config.toml
dataset = "rendered rooms with furniture"
num_classes = 17
norm = "batchnorm"
dropout = 0.1
attention = false
shampoo_beta = 0.95
max_precond_dim = 1536
one_sided = false
adamw_lr_other_params = 0.0013
gradient_centralization = true
lr_schedule = "wsd"
decay_fraction = 0.2
warmup_steps = 1720
weight_decay = 0.3
adamw_weight_decay_other_params = 0.01
Rows from block 4 of a small segmentation model, named by matrix and row number. Rows with one number belong to one channel. Each number is 128 + 24 x the weight over its row's rms, rounded and kept within 0 to 255. All counts start at 0. Numbers have three digits each.
After each channel's rows are labels from the 100 images, of 14848, where the channel reaches its highest value: "strongest on" is what is common among them; "place" is the part of the image that holds the peak. Only what is clearly more common there than usual is listed. The data: rendered rooms with furniture. In brackets: how many of the 100, against the usual share in percent.
# convs0: first 3x3 conv (model.mid.1.convs.0.weight, 256x256x3x3, each kernel summed), inputs 64-127
# convs1: second 3x3 conv (model.mid.1.convs.1.weight, 256x256x3x3, transposed, each kernel summed), outputs 64-127

convs0.230:122134120133143111097140139106117148142133165124137155120116085121121121119082123093122109133110149114123159121135124121105171133073159118142130115184159126155112104137106102129127085106146137
convs1.230:109145123107094156098109149139127128098131099117081143151113129136154100121105132124158148095124156140152096086112186096146127142130092066139174156126105187168136121126135087143138142148132136
strongest on: count: four (43 vs 18.4); arch (35 vs 15)
place: bottom centre (86 vs 11.1)

convs0.145:133114113108139129065152069144131097083100145132194137134126108124103136140084092121160109138137164131090108155124126171111097134084131071155121120128142122162131102110144119156133154116148139
convs1.145:128153120184153106124140190136129124126141120163118144111118144155123127115136135120140145080117164082115138161161134099097127114116113170177142135121148144101097106111139159117098104114123089
strongest on: count: four (47 vs 18.4)
place: centre (71 vs 11.1)

convs0.39:151117108151145117164136089121130165110127099117179157094128091166117149140106074143124139121160093151133101122162128142149126143115087122123143100110169124132149148120125165137124106110139112
convs1.39:129163113148129110080113139119114137121125156154144136145150119101143156123131138129121153117138139131106096131142112192111121134150136104138164155148161165122126111105133129141114103126145158
strongest on: count: four (39 vs 18.4)
place: bottom centre (79 vs 11.1)

convs0.232:080125119149131108136158143097161151102144125152127139117129098128109135123135142093105105155152099146138160091106119162138180108125179120121071115127142152105137148132117127125078087131088120
convs1.232:137159120134161134130131162113129123142083126138102139123109148156138088137137157100159118123101165129114124114139140142134131163098122118130155147134111113128113103117095147136142116129094147
strongest on: count: four (38 vs 18.4)
place: centre (83 vs 11.1)

convs0.22:095119098164152135126117131144092117103106187135157128105117099145073122131114119140121072128095163129130077114122164145107158191126127166098131111136140117097156149135153119125111071117110132
convs1.22:123120128116092115124150161109110120101175129121150107142107130127114142128135126141102105098132082113122096133122125127094131062123140112102112114092155105135111128094074117086106132115178178
strongest on: count: four (42 vs 18.4); arch (39 vs 15); largest object: arch (28 vs 8.6)
place: centre (88 vs 11.1)

convs0.86:140172152132166119136089145099124106126118114155133136135169135125097127108121115103161079088200104123119124132117147117119115114081119116153122110128093124166124152141137159121136146102110062
convs1.86:111132104081093125156135108135167174135127161179121130143144160105150141103129119155127125179123144181123113104126104184122118147125072144110121124139107125159155097093119096111108146164119158
strongest on: white walls (32 vs 7.8)
place: centre (97 vs 11.1)

convs0.156:140108117112120157123147115121115090095050199136184138130113120146124115096134105126152131162122147093136115138157133156150152145122145159145145175104144082096157157138117135102114121108119132
convs1.156:154152115146102130165084125127122116123169090140124117120116132146139152143117082176116150149125126116105125152130106095120127103113164134150099063132137126121092080148113108122110119126160116
strongest on: count: four (42 vs 18.4); table (34 vs 15.4)
place: centre (97 vs 11.1)

convs0.127:184132161093137123126141148121108159112169147124120103140139173129165136132118089151170121107128146155126114127096160133133115101109141112137138112122117178084179119118143119128130138132153113
convs1.127:116186132133138135152131140163100109147089131157144142133146112134079117116115160147143144129129117157141132157116136183154132164129080134096126148145108100122109137150134155143109123127124150
strongest on: count: four (38 vs 18.4)
place: centre (100 vs 11.1)

convs0.165:131097129154107098090127121115170131145122139108129125102165137092146078116087134123133093132103139076143114105119110201111128164103129148122081093140124133119131120136073105122134141105175091
convs1.165:089164149112113090116121169125160156134136138145104133164146152137153140114134175126145104125123171186145116152098133099173133100088123121148143162125121129147121142093125198143175131155101171
strongest on: count: four (45 vs 18.4)
place: bottom centre (36 vs 11.1); centre (30 vs 11.1)

convs0.228:120141077116139082105167067125082116107107127096129139109081115148142113125140127110068118159093152132143092152127171136151160106142135138152166118121074121123118117109116152139081128127101098
convs1.228:135105145125121132112121119100154171108207165139120126129125156097145135156138144139167143101121134144141147106136109123140140137134105112138139110137116176151142095137140117140158100146101153
strongest on: sofa (36 vs 15.2); largest object: sofa (27 vs 8.8)
place: centre (85 vs 11.1)

convs0.157:148133120126126134138100132101126166148111130111128162171119130086156135113089132163103131094113174128099192151102139107138112148118174170125096114128113128101118166107109127103144073104135134
convs1.157:132122122105099164127148104145103164128101124155121108133158091083115135133125142121148061113115147143147098152149169151149109144149133118119131103140090128174128094139151107194115192167120129
strongest on: count: four (42 vs 18.4); flower (38 vs 15.3); lamp (33 vs 15)
place: centre (83 vs 11.1)

convs0.43:104118147140132110094173151151155133120159119096161126112114142164118125140147158097091149124125162122092134092122122120138186087120120123163130117143109146141149140150153141103142115138092106
convs1.43:130133159067146145133122063138173180151098129131133120107138160127141079156137076114134129133093119184111122115122140122136131146178120067085109112116105147166110120098124092129135149125109112
strongest on: white walls (31 vs 7.8)
place: centre (64 vs 11.1); bottom centre (27 vs 11.1)

convs0.121:113159127122143174112125119115103100089074111116154179098109125164115081117127134169121148148116153110138131111077150102136159068163096107129117104123110091136139182101135120126134136097102125
convs1.121:136131086109067115118115121124116143133172119129127123123165102069160138125145096116120139166139123145119129113138111141083121155157105085118128106121127140121130158142146154119166094112119179
strongest on: count: four (39 vs 18.4)
place: bottom centre (64 vs 11.1)

convs0.224:126103131121144115117111157111124128123121136070170124084127106199141103139116170105110112128147105125095113115117131111160159093153129125095108154114136144170165144112121140156121140107117107
convs1.224:158138160131157096139140128116136165097147121130157133134088140142111094156133082102140139108095114121123140105118093134117143137116122142129105157135092102132142131125126119131088102165123106
strongest on: sofa (34 vs 15.2)
place: bottom centre (87 vs 11.1)

convs0.18:167174151157129132153137095082155128145133113112146175144112094144150129121111130104128148139129143104132111096135169125118102141100088144144139127141147122131119151092186118119120130166115147
convs1.18:154119161081136127165150118120127113127137162132138124110118093137127110112212153161164109155126134099138144139093159112112171128104111106132159145147165107089141155141129122146150119117107101
strongest on: count: four (38 vs 18.4)
place: centre (97 vs 11.1)

convs0.64:157142099151123181160126112143135134112077150108108153132160133143148124146137159143121142139134123104138140129126135121143106099118143081105115122136103104196149117148122128110114143078104116
convs1.64:114107121139128120121121155099154154127215103110113123149128153128132109101084130150150161107120115130115136113131161118130134121116077152142108128122108114069133135089130103117110122145158113
strongest on: sofa (44 vs 15.2); largest object: sofa (29 vs 8.8)
place: centre (94 vs 11.1)

convs0.217:136123127102097146124127109116120157101140130120122144144138142112198095082078114150107161099137169129116159163098132130141122058105155110153125104150091131151104128137128067138163144125144127
convs1.217:148140145107127104118127074133133106139132188150131114119130144103118101152156129122087137122088115175163112101117136109140146150162128108118106104145113143157155064093121093116099163125117124
strongest on: count: four (42 vs 18.4)
place: centre (78 vs 11.1)

convs0.200:119152126085135110113146119136159117150169081162116168109146109140174086130140151128110103123175162092139111117087131125092135083149175097153127141129106119129122178115127116138127091088108056
convs1.200:098118133131124137102150141165125146087080099131137138141137103130156129093109167139161084140144113133129125119088150161126150100174082121159155137124141124157125118120135120137141131146137167
strongest on: count: four (41 vs 18.4)
place: centre (95 vs 11.1)

convs0.214:132119156078113100123085147130149128091113140119125121141187128108169105154122149142147093117103125139183106170139143140097097124116154081112086131128102186123126104088121127165125117141124080
convs1.214:182108133156100127112119173097124099125051136085128150146106145167136084104092166098110124137161095068169134123109122141137137141076124151159110171137105168117119168102148159131186156120132091
strongest on: white walls (25 vs 7.8)
place: centre (72 vs 11.1)

convs0.174:109131081128146147119117121112153107100113168125114134113086172153115143135114160175103119167105103110159123127111158158114142118130131106160180111140136102146113189143118101153060122094107105
convs1.174:146099151164156074123130134125135103100204112127111107135126136140162118135096098126159136087157131122123106118172087101123104119092094125127114139153136158139160167136124148102109083085148114
strongest on: sofa (35 vs 15.2); largest object: sofa (26 vs 8.8)
place: bottom right (49 vs 11.1); centre (31 vs 11.1)

convs0.10:139081132114140112071132139140103117114118106121147122114104133121142120115081062130113083129110130136145119097175147113131110178110125202138138118107139112110132100113106152117119145128159105
convs1.10:132173097157098127119125139107118174161152092137113143160158119126134098122127167118145145116137142121106123166149143127162124169150133138128122173116095180118124173100145211149180147146110159
strongest on: count: four (43 vs 18.4); white walls (28 vs 7.8)
place: centre (74 vs 11.1)

convs0.95:142146109132174090147159112136058153100118122130136140109129157136072112136168142084136091094140125119101093117136121152095172128133160123138120133132172098155178131113155079142134132128118101
convs1.95:124092070108084136099124145125158124114137129161117167157107154137158164116088144148155139144120122127145161107151105146127111127112127096125132150105118149100122130146107165136147118146108169
strongest on: count: four (47 vs 18.4)
place: centre (52 vs 11.1); middle left (48 vs 11.1)

convs0.76:140164148140110121144103127139118161075164138175125144134096115136139105110124121099125140132096165150101150150101124147121064152118109167139084114129133145154147112138155128131099073143105128
convs1.76:099115123151130121093126154124143138175138075130093134151149155107146130163123117192124085106095080162137087138162157124138162155133125117130132135125103176134107152118104143117126140125113157
strongest on: white walls (31 vs 7.8)
place: top centre (58 vs 11.1)

convs0.53:126121104140149138114156113142113154125104077167126113112158184104075107136139124144108108143123132178132103143120151116088124165131158079128129134117156127145162125095095130117088163117190087
convs1.53:154131093140112138123135171176119138175149137150144118118125139134140140089150134136142145124215065149086168139109111166112134097175133153127127118131128121154080137151137138121073140114123185
strongest on: white walls (34 vs 7.8)
place: centre (81 vs 11.1)

convs0.61:092157124127107130138077097144115146119078123194139124146100114109104169114125142149137158104126148103129157091137129138120111132156100111133149127145107153091111093127129169092147127140112129
convs1.61:120117143145172135142131148135099096125152144161117109136124125161130133149164142140166122125109104086157157163139145124086125144115146176104128123123149113107139136120117167150170136106146108
strongest on: count: four (38 vs 18.4)
place: centre (56 vs 11.1); bottom centre (37 vs 11.1)

convs0.81:156154135110126156147127114094102118129128078159143142116125124118121098134086135106174153159144118137145132128143153116135181142099152122125165137124136108131138143094145120119141116153127148
convs1.81:133110147108121113152109111131139154123191149076096108146146106136205143125157107148121133145105119164088118111106091141087182077120121099118133098120182146151133101127191095131103123109151133
strongest on: count: four (46 vs 18.4)
place: centre (44 vs 11.1); middle left (32 vs 11.1)

convs0.211:168135151153158138139159180138095160093148109158129141128127141143131073114119135152101120177116119140137121144157131075126114097121140140140136165092106110132135136126146112117115100106091130
convs1.211:107097086119084104132110127150088094099182141129139078129148166153124196117081091130109149102123133118128129171142107164101135135120171098092177124141134146112140144120138121116128133177148110
strongest on: white walls (32 vs 7.8)
place: centre (60 vs 11.1)

convs0.215:099143147113168117076133132157089142129116168123153149155147144098119136151126164139162095149142113148141129143105138151088109124175138121122170115109178094118144103136157152164079123081108127
convs1.215:176109135168110094120107148098149141148153146138105149150154162103082154111130147123130096120127146099080159137142124137144104095135144109140138162139115150132100126106139107131121137145123168
strongest on: count: four (44 vs 18.4); arch (34 vs 15)
place: centre (96 vs 11.1)

convs0.87:090153153082118117124062115164150105122142083160104131108132149152137139129101140107145104143093109131103145105149131128135124126124133121130170101096091125108147127114155178198104114146127155
convs1.87:119124080144123100147160121100100105124098123102137149110113098140114136102081148115122138158144129064131132187121131082167123153114140156127142098112137130148138125133101098108164127119106119
strongest on: count: four (40 vs 18.4); ladder (35 vs 15.3)
place: centre (64 vs 11.1); middle right (32 vs 11.1)